config.yaml
model: "masked image model"
dataset: "analogue clock faces"
train_examples: 97500
image_size: 48
crop_scale_min: 0.8
horizontal_flip: false
method: "mae"
mask_ratio: 0.6
loss: "mse"
encoder_arch: "vit"
encoder_norm: "layernorm"
encoder_norm_position: "pre"
encoder_activation: "gelu_tanh"
encoder_mlp_ratio: 6
encoder_head_dim: 48
encoder_fused_qkv: true
encoder_bias: "all"
encoder_qk_norm: false
encoder_parallel_block: true
encoder_inner_norm: false
encoder_patch_size: [6, 6]
encoder_layers: 12
encoder_width: 128
encoder_positions: "rope"
decoder_width: 256
norm_pix_loss: true
decoder_layers: 4
init: "lecun_normal"
residual_init: "none"
optimizer: "soap"
beta2: 0.99
learning_rate: 0.0026
beta1: 0.95
shampoo_beta: 0.95
eps: 1e-08
precondition_frequency: 32
max_precond_dim: 1024
one_sided: false
adamw_lr_other_params: 0.001
max_steps: 17800
batch_size: 128
epochs: 23.4
lr_schedule: "poly"
final_lr_fraction: 0.01
warmup_steps: 350
weight_decay: 0.05
adamw_weight_decay_other_params: 0.05
Rows from block 3 of the encoder of a small masked image model, named by matrix and row number. Rows with one number belong to one neuron. Each number is 128 + 32 x the weight over its row's rms, rounded and kept within 0 to 255. All counts start at 0. After the name is the row's rms in percent of the matrix's.
After each neuron's rows are labels from the 100 images, of 14976, where the neuron reaches its highest value: "responds to" is what is common among them. Only what is clearly more common there than usual is listed. The data: analogue clock faces.
# fc1: MLP up (encoder.blocks.3.mlp.fc1.weight, 768x128), inputs 0-63
# fc2: MLP down (encoder.blocks.3.mlp.fc2.weight, 128x768, transposed), outputs 0-63

fc1.530 129 [132  49 151 186 106 131  94 138 171  87 107 160 141 201 139  94 104 164  97 121  57  84 118 124 168 169  68 121 158 177 154 119 143  97 129 139 184 119 132 119 141  60 160 158  95 155 132 164 110 150 140 120 127 157 133 159 157 130  91 126 118 147 134 132]
fc2.530 114 [194 110 130 100 113  77 162 113  71  68 185 164  96 144 106 155 141 136  46 115 157 101  64  78 115  96 176  39 191 159 166 146 136 101 134 164  72 110 121 110 175 156  78 143 125 142 112 121 123 158 133 125  93 135 120 140  97 101 155  95 114 110 152 147]
responds to: dark face

fc1.26 089 [132 113  88 115 117 161 146 106 139 142  92  82 146 162  78  95 169 122 168 109 111 108 111 115 110 158 111 124 167 199 122 153 160 109  73 115 102 108 158 106 121 138 137  68 115  60 146  96 126 160 111 162  96 159 102 146 172  60 113 166 136  98 146 116]
fc2.26 092 [ 92 208 130 134 142 117 118 119  74 180 176 126 136 133 106 102 119 115  79 154 101 131 162 157 135  88  92 100 138  95 153  75  56 143 129  64 140  73  57 123  95 137 139 103 104 180 133 189 153 170 101 124 104 165 120 165  78  86 118  95 178  99  68 122]
responds to: square case

fc1.102 094 [ 91 115 167  80 114 167 109 124 116  94 174  98 159  88 126 167  83 118 153 151 133 165 134 137 108 121  63 121 122 100 144  84  74 178 127 145 165  79 130  91  71 147 167 117 115 113 122 111 135 150  85 127 157  85 103  80 154 136 110 127 140  92 103 149]
fc2.102 095 [ 56 137 154 164 137 107  85 140 199  86 110  65 104 148 179  89 174 147  86 109 116 148 123 113 106 101 170 157 125 175 121 109 141 146 112 148 186 100  96 107 166 114 123 158 169  90 116 143  80 127 153 169 117  75  75  98  92 104 123 106 129 227 124 107]
responds to: dark face; ticks

fc1.532 103 [ 70 132  98  83 102 168  94 126  77 123 181  94 121 117 125 128 106  81 113  83 113 140 136 166  91 144  91 125 143  94 183 157 168 220 108 116  99 106 144 112 185  61 182 107 102 113 144 164 142 109 100 143 118 144 147 106 121 116 168  80 133  69 120 146]
fc2.532 114 [166 112  97 115 134  97 101  99 155 109 141 139  84 163 158  83 202 176  56 125 160  97  68 106  67 114 125 135 139 125 157 126 125  92 120 111 126 206  95 149 113 203 114 136 146 180 100 145  91 176 141 156  99 114  91 112 111  72  93 120 105 155 104 129]
responds to: dark face; four ticks

fc1.315 094 [179 128 122  84 169 103 110 124 136 182 159 123 129  97 160 108 151 103 111 150  47  97 118  98 105 149 107  66 131  75 165 135 189  67 131 130 140 185 108 159 112  66 171 141 156  73 143 144 125 121 134 130 130 137 116 169 101 121 115 121 129  89 147 142]
fc2.315 091 [ 83 134 145 192 114 124 103 121 135  92 142 148 165 145 141 143 119 175 121  85 203 146 162 199 130 196 102 177 115 159  63 153 114 186 127  97  93 134 124 105 162 200 104  77  91 149 150  88 165 158 116 124 101 150 128 107 122 133 121 115 106 101 150 149]
responds to: dark face; four ticks

fc1.145 120 [100  64  97  96  96  86 124 145  76 148 133 118 175 130 120 110  91 121 161 139 162  66  82 105  92 148 150 140 194 188 103 124 146 225 136 119 125 160 162 129 145 140 127 126 161 128  81 131 162 125 120  86 127  87 124 112 148 140 233 172  80 189 154 165]
fc2.145 107 [143 132 131 136 131 113 137 141 169 144 186 113 136 106 165 134 134 118 158  95 102 201 124 153 112  91 155 101  43 177 154 183  98 143 118 111 222  85 168 171 121 146 121 129 127 133 145 117 177 155 143 112 139 154  58  99 124 133 168  66 102 120 153 122]
responds to: square case

fc1.581 090 [106  82 113 118 141  85 194  90 144 151 135 181 131 143 115 140  78 146  98 133 168 112 102  58  75 120 174 157 182 112 169 172 140 115 128 154  86  57 109 141 111 164  71 155 137 126 107  97 138 157 126 113 178  99  86 123 186 105 118 149  90 137 106 109]
fc2.581 090 [ 93 147  98 111 195 123  80 169 122 159 115 117  91  80 107  86 141 147 176 124  91 123 149 196 161 155 130  73 122 167 103 144 124 119 139  92 155 165 100 103 168 131 173 163 118 174 148 103 154  66 117 123 122 132 126  95  97 122 165 111  92 135 116 159]
responds to: square case

fc1.484 097 [ 89 130 144 132 128 149 123 104 142 108 141 136 135 106 153 110 135 122 106 120 156 163  96  70  93 169  90 138 104 157 132 152 113 115  89 123  99 123 160 114 121  90 190  83 117 121  99 140 115 158 123 145 137 182 176 145 166  81 156 117 158 207 105 125]
fc2.484 099 [ 97  96 120 153 165 127 142 110  95 130 132 144 114 173 112 189  98 195 104 109 155 120 180 158 176 106 115 204 105 139 127  84 180  74 159 111 174 124 144 127  94 118  63 139  64  88 133 176  81  92  37 106 110  72  84 151 106 142 106 127 123 138 138 103]
responds to: square case; dark face